Rows from block 5 of the image encoder of a small model that answers yes/no questions on an image's attributes, named by matrix and row number. Rows with one number belong to one neuron. Each number is 128 + 32 x the weight over its row's rms, rounded and kept within 0 to 255. All counts start at 0. Numbers have three digits each.
After each neuron's rows are labels from the 100 images, of 14976, where the neuron reaches its highest value: "colour at peak" is the nearest of a few named colours to the mean colour under the peak. Only what is clearly more common there than usual is listed. The data: short English words printed on busy colour backdrops.
# fc1: MLP up (encoder.blocks.5.mlp.fc1.weight, 384x192), inputs 64-127
# fc2: MLP down (encoder.blocks.5.mlp.fc2.weight, 192x384, transposed), outputs 64-127

fc1.162:151133116056152083147170070174122140138146108168039169116146156172135130094082166136148127155129125116102130139099121144176137136083138154137126170169106110129117139083069099115092152120103143
fc2.162:125103049119104139117127113106187137043080128122140115115095081029093096087138109152111100145122059143184108069120194120090105128176115123063064123104178083092106107154134125126141115138157185
colour at peak: black

fc1.316:145136212118152092108182105070129109159176140112120135146128133169125141158159171087153108127170181151137155144116218137144120078108112141141105123161104164097146118100084103163156130094136154
fc2.316:176166088165093161151127115190187161086139121100119126112160099099159090185127171058093097116097102140105182164151124106181099153082180122163082164120121117157104109126142138166124126167119144
colour at peak: black

fc1.103:129113089085140127118118122184122125163153089141121120142086087098130163086112115128083123097092097091092150124106156143129108048098119143105113133102130106155164131179094124096202148124091181
fc2.103:139151109137119095129100141136141154141101144151154090158145084151155103140116108164134148154136160108140131077165134178171011169160092166148118095166136158059165114101117176119110083167147161
colour at peak: grey

fc1.17:085171118123109080139108137125163140093231188118120125141086108117174165113167099120121170154079114183131191103102131119172177156164070138133137116135138193123132110128135047143236130147122108
fc2.17:127093129110082157112113157180127153119162123133138110139182080120121089136143080117166152110139197112122135140134121140150136165243177142146054100189193131195119166121130138168159118112117135
colour at peak: brown

fc1.57:146144101092097135090132119187113177154041127146174111134125128139094133139114127142093146081099094073086126092136147196096094051114152149114132154108081115143121144121061112136136148138093199
fc2.57:109127105109111098128100144095111137096141135149106107137133129159142123117118089115091136105128138075173125056155164169167000147090054147139142145129133164042156109112140168148175102139147177
colour at peak: grey

fc1.76:106160068107103112165090149136168126111119160125119128172041110174167127138109075190103204166049123136098153065115087110083179237167134149101137137097174114115098118175141117121147116116134167
fc2.76:187127188133137180125109156123096072142114093147108131154117167172112157045087104197145163078163197141070066137108200099157166133151127135173104096174128089129130118136156111139167162042118107
colour at peak: brown

fc1.11:108121112178083102116081103107158154070104124079129076178088143137143085140071120149115158119078060108165127060131177146095123180192108110114096121115195097056094126182175085084104132171117119
fc2.11:140164109140174190146103132097117109156139111098139085096119207166117147077154138137130132101117162123056094105112163162128071193127140129131127082139078117119046157131092135171180099087142184
colour at peak: pink

fc1.73:128172065157085184145108179126140124137088183145111125115105119115124136155085118154093133170104164117102121140141098078041186211164125097130133162101151099106082117196125157146051095154127120
fc2.73:123131205113191157133115120104117080129162153187120146151079174208127215087091101195122124117157162155130103155114157110137159089097117129099138134144084126128175115131131096124137171097148040
colour at peak: brown

fc1.106:131113096112080186128143121142134144160093138160144110074156127144108119121119098090101128144140132129088076093172210184070119083119163101149148134079132158176125179166090170126086170086123167
fc2.106:108085119154157025129156082140102164110151111136113145160106126092095168138055103141115128118106128107082140112115089176077095130104133108106207128131158095100175126126154126096125141130157134
colour at peak: green

fc1.372:144126080143088097120103146087160148034090185100123113148078126134143130177137122156112139139116114152153162096127185132085135186245115123116100120147129159047107126206160101148154109130150114
fc2.372:133154124154154132171082126129083081148169135160152088128109144158127152111101056174141164133087191126065063165150134158149154213112134106164145121131148092155082132130146094148115136135062124
colour at peak: pink

fc1.311:081107155177073065130173157087137143105132183124169115145129132123158177138131159101154113087155127157175147111091170147159106102172100123096110119200097164137144119086126062166229119132148090
fc2.311:122129118070075155119104111191118151115174108088178112100123106148161074186169114081159127131072138096090174140127069111121131148137139087185081105141150103199069122110116160160153108208074100
colour at peak: pink; grey

fc1.291:130134122091111149068134099172071155130090101136170108112098109098112137124081118157068146087122134117111121143114182141141126001130119109162094139095099137177160159184079155136126189158086162
fc2.291:097174049116100058145139122101146140122073121128106113109097101155146077146176134121165132139119134076140128085131146158117036144172122100118124131155181196099091098135146200163122073163137180
colour at peak: grey; green

fc1.167:117161076178080124145081081148135130149025146165138194145166145140076127138106108130124139055104147127120117124124106134141154131162192182144160154144184108119050121070117136153137094190073086
fc2.167:170106120091167153169118066106109108112093121178136126104131168149159112080139073166062127061132102107179100102133165171156191167101079090124090108107104166086082139153161087136154131154054095
colour at peak: pink; grey

fc1.24:093154170173115100150182109052168160179148118122175113121128142126148135150116162113133077062182144153156124170124208140138112106130086132150127134203098186126148148077115100162189138110137109
fc2.24:143160116124088142112153122144145131111092096064163115096122136129158072224129166046100132115085152129113164132096047144165065161084149120127088144121100130110086111185117135188142145166127107
colour at peak: grey

fc1.201:137132118148123171143127121146087160178100109144170141099166141109138110122111088115089090169133127089110095107159121129086145144113131118144158140080106133158125104163109167143079181103103159
fc2.201:130110121131163109145139106116127133118119134157118132132066121094104116108111167186160164139174074155119171150150162164058153089129136088111149149119194105097112123140120103133110141132138108
colour at peak: brown

fc1.193:118103194175161131113150170087153145164120130068206137146110177115148168137147129145178125052144113143136120166126137138148121119155098150133123171159106183123110151108146087163139160158151164
fc2.193:124163151104104146164123136163107085119116125096110133105058149199202131183127106092092172079099206129100102099089152171175085126121103123159062112182114144063105105125107158170105112091184138
colour at peak: grey

fc1.258:067121145139099078131134173093097122118169184088153098146092134103167138149107181133160131127145127117181111088110158145165121116222099124112120124133109156101168086146140109142196118182140075
fc2.258:134106073127067111075116114138120150110139091086216104106137093123150088164169148085163129136106131147134156155163043114143108142123127118156126086135128114164054108121087140154141091170105141
colour at peak: pink

fc1.0:142159094164071093125067138127180126050139176099118097172082109133131144176141094151130162147081103156127147073131105151131156214198103149128128114106165144075100111184180132122127119185153128
fc2.0:111082120139151129087059151086120118141128139160126130143132144167099146113098096139142149131110192124108121146120115121130150194183162122137112096156145144173127171122118095137160141078053143
colour at peak: pink

fc1.207:154125134163081174100097118160149178092012129092131089157100163120109134124080096136090109109142105110081109077137110169053151119165116114126112136116173104125131136183156147130130141185155169
fc2.207:136146128088162131147126108049075080162130126103164086105088201172168159156152159110118096104083165150128127121121127189115042148086145155145130131092099156098101121110104151096138085077115148
colour at peak: white

fc1.70:121115152105140191129159130151162085111178109169088083145170109141182099088116149100142107172166097087081089131092124155130161109092155110114118146151163042128082117137140167140133108172136119
fc2.70:093137161104107128174113172061112092108185119068112127101122117082097136091143158090116077135146159160175113191086161124171152124055125159138131146153062139121130099116113170074169106106135155
colour at peak: brown; black

fc1.380:114147056101094153148094175128130130067134131137128111127119093129149134127135108142102187187057121141139130102154095061085149209164147138132151137082163101129079133201140164124140107098101146
fc2.380:143144214158154171163118154095097072124163124140111138140076166164153133071091090182137108095194147089073086179117149090149169099151121141125112125173118100081113125103148096140115144072122070
colour at peak: brown

fc1.110:126143103183118142158158143132147143121072128117097094104113156108122102152098125118116115159161131126141149140169056061093163207141132144115134147077130074117103099204160182126037100135128117
fc2.110:143124178131120166113118120106135097204149115156132118124123109151099179106114109156170112138141100203145122174126095076116194096092114130135147168097093123159134109183123122067126145074159035
colour at peak: brown; grey

fc1.15:141145077161102166146155190096126125117118159145110102140115135118135108131117119149122145150122129114105121121170102030062167209192148128149139149121184091123091105186144164138036130110159121
fc2.15:117111200142162185119135141113102086173167093138139127115111142157117167092125121173150096137134110170111105183105100093147178078095121113131174121128066138114145149138101143073131139095148044
colour at peak: brown

fc1.371:107082169113131109167157120132119148136158112165077152146191106126135143109150173119151126174176117149169086158125172166156056072146133140156131127150172173167133150056129109150146173121184110
fc2.371:161158063143119131126163091126190119071077167096152154106116143121115054140190142156105125108137068136144133121170198097063100135174108115107125108107195118111130091099180102188098112188189156
colour at peak: grey

fc1.293:133157088207108157089094128114135187121000114092131096166088177145067125143092111144121126120078112109116151059119108134130161205187117128072106138114190102062097135125134145118093135189120118
fc2.293:146154165112189169181084104112092092177117099110155105098154195184146141100107121137085118095101166162066108136147188147091141098119120164137107087082135114135094139130143118130135108124098104
colour at peak: pink

fc1.227:137114143083100142096124119144109141149069125170169128139160108150094126140112087127091163119158152099095100125132228206125082033125117112161128084084120131167124189122093185150069192097119144
fc2.227:086132074130124031149143106117135135135133143152083137143128103118120135139111118112119124154100130082104099064090147168078037169107125095107182130116159123087179101107129157140109158131135168
colour at peak: grey; green

fc1.233:152100118132145143165149152080097112139177115144061146114140142101126115157165106096116095171156133143132109165160040040081182137097151134170141111100140090114092101135164180145029135088187101
fc2.233:134142138141147150112158119152121127174132102124168139116141085110089163164150158134163116160104078195142153192137115108115176063124132117152131119104119111163147140127109097092121125120127048
colour at peak: grey

fc1.115:093131161186107079124169127081106142085142135067178127163072176104128140134126193131150117114166101100173149120131135205125115141226112103105115115150109161064192129096120095151177124179162110
fc2.115:153108113096063118154113115102140137114122118094160065121152100134108060122164130072159135135101164171114170159152143091139159135070102110157146094138139092100038093140110142138136132171097138
colour at peak: pink

fc1.320:116102154135158213152150125112138127132110106155119143138155129140128109094117068110121121152113152087076088116166171120099152096082165087160125146105154087171099167141116154118080139107121127
fc2.320:086134122171150074100115150130131150150197134121155153113129108059095180059089160151145118139149146097134102165103073184101144079123137112126179163137109145154141129160123151063130148145163126
colour at peak: green

fc1.117:087082140117115109087136087115087168149173119117088168139144128114118155152139153135071122118153138126147130178126200133151118063116110141158102074127079126119202168113102089119131168117120080
fc2.117:118132093117130064139138120162189189125080125157128107121162100113160060131148124125151119157158096105145113129139167122112031156112102147136150150121163159082100052144136174162158165169151202
colour at peak: grey; cyan

fc1.270:166150080158104191103086110184177151141041087106109164169115167145034112123063075171139135116085109099103153045110057143114157191145159146103090147109231084100076121144134153113119092162108113
fc2.270:152130169097207164154110129111098116144129121141143117106159176090123103059085082166076084076143129163118092115159189125112133122049086161164132089121107146059154107118120159111105088120113188
colour at peak: pink; grey

fc1.109:174149114182142120099154133131159161125083091115100124123108174124073118154092154150105127136134131112118162101118045126123183190128136140075118152079164096113111093180132149100085090147157116
fc2.109:083147112094127172101124168092131061163127125129158128131126106113101153132094110116161070148141093184137125151147125022059121102075124168145119170082074146160176133155136117100126108074139113
colour at peak: brown

fc1.369:118162058146109126151092093178115136111049167154160174156176149140104112145143107138112149046117146151119099152129098128148134151175192160131177144136184145126032119058131107178128076151065063
fc2.369:171106151093157159164083067118170115107109134197144162115110170174146082095112077150103150076126126069176130099135204184177194169105099086136084099128117153088102143153138079150173165178112143
colour at peak: pink; grey

fc1.335:112164097120133121137109183114121123081180146116127100129139098137159120111176062106154170196123145128088167093144097095084153124145149106132151116105123106150094126203158141137125095109125150
fc2.335:111140217166163204133131142107083119144183106146112117149139142113104184132178133102132125134137176103130104153123095102149191180198127118116117126133143151134125167135140088093119161058115083
colour at peak: brown

fc1.354:087167078093113132176110168116158156089132161119160149174044103144134151140125081168116201147037124145099170116092115127081174187189126161129145126113188175159108127128138109157157129122129184
fc2.354:178149181115176158152105141167092112130173108158090132135107173191161152076104072199108169079194172102085095158104204115203156153159125150169101138157136082085131147139174111165149153091100101
colour at peak: brown

fc1.298:153190118174117170107149118129184184123067110124097127116099174102092123172082167128127124189137146129093150111125090174114181172099127128100098152109173092136143113165144128126075084178168133
fc2.298:113119089077099159100148168108125079125121130091171134139134141109131155123126133098133084099128109166166168149133120052064097098089155181137114131075064153124156130130126114106117120084123131
colour at peak: grey

fc1.215:129143143152179175147156135115118120102119091142095113129144150084109116149096151134121105176141140137123165155135017074115168204110156116110124135138142042115092105175169180113050087141133104
fc2.215:116112176128113145102162130102143108192142122090134110120125098118115187123121142148185104150132107214171134200112067047117187079093115141122170145095079144176144120184102135070140150086149084
colour at peak: grey

fc1.364:132127071161108120156117179121139133053125176134119097108140135128158124157172096119150129171103123152115160126179103078082164201168149087115131117117154097124100104252145136133105137115127138
fc2.364:135119236139166180119107131081083086168145105148138144161121137154127154112083127146163132105162166119139107139088092084136167111169141152099137140113128144118124140131118101112128160068139005
colour at peak: brown

fc1.257:160176117172129166133140137137129156107056129124100079120096130084129144132060156146108148149131134102112115085175088072114158218133128100128120194162172047130102106201163133104053102146127103
fc2.257:094112175132149182136127137088132051186162131110140092113100184177128196065109121185126112121135142152133086180112094113131152115087134113107179129136054143156119125169098135100161131091110079
colour at peak: brown

fc1.324:108094151093157077117157130129105160136232115128055161124119112148087136098166147115131109151152112146161125148138127107154091073127153152104098073187137173102145102037130101115146120120172122
fc2.324:146173154134109169136098089207173162036082125078132153114156105070139105117136140129151135039096104131112151149163156092126108111203125099143106108106199099146134151117149083107117121172148175
colour at peak: grey

fc1.112:093153083104087134121065126169157121079155165112126105146108093163172166139169043150137173158071096169106151076123123146126157157190113142140119111098133165117126128188155095139190116150113157
fc2.112:158110175170119152146110147100100131161188124098141102158132130127093145110138099157153158131142235090104092131142115115184162184176184126157099094175149114130095135146132098102123148073064138
colour at peak: brown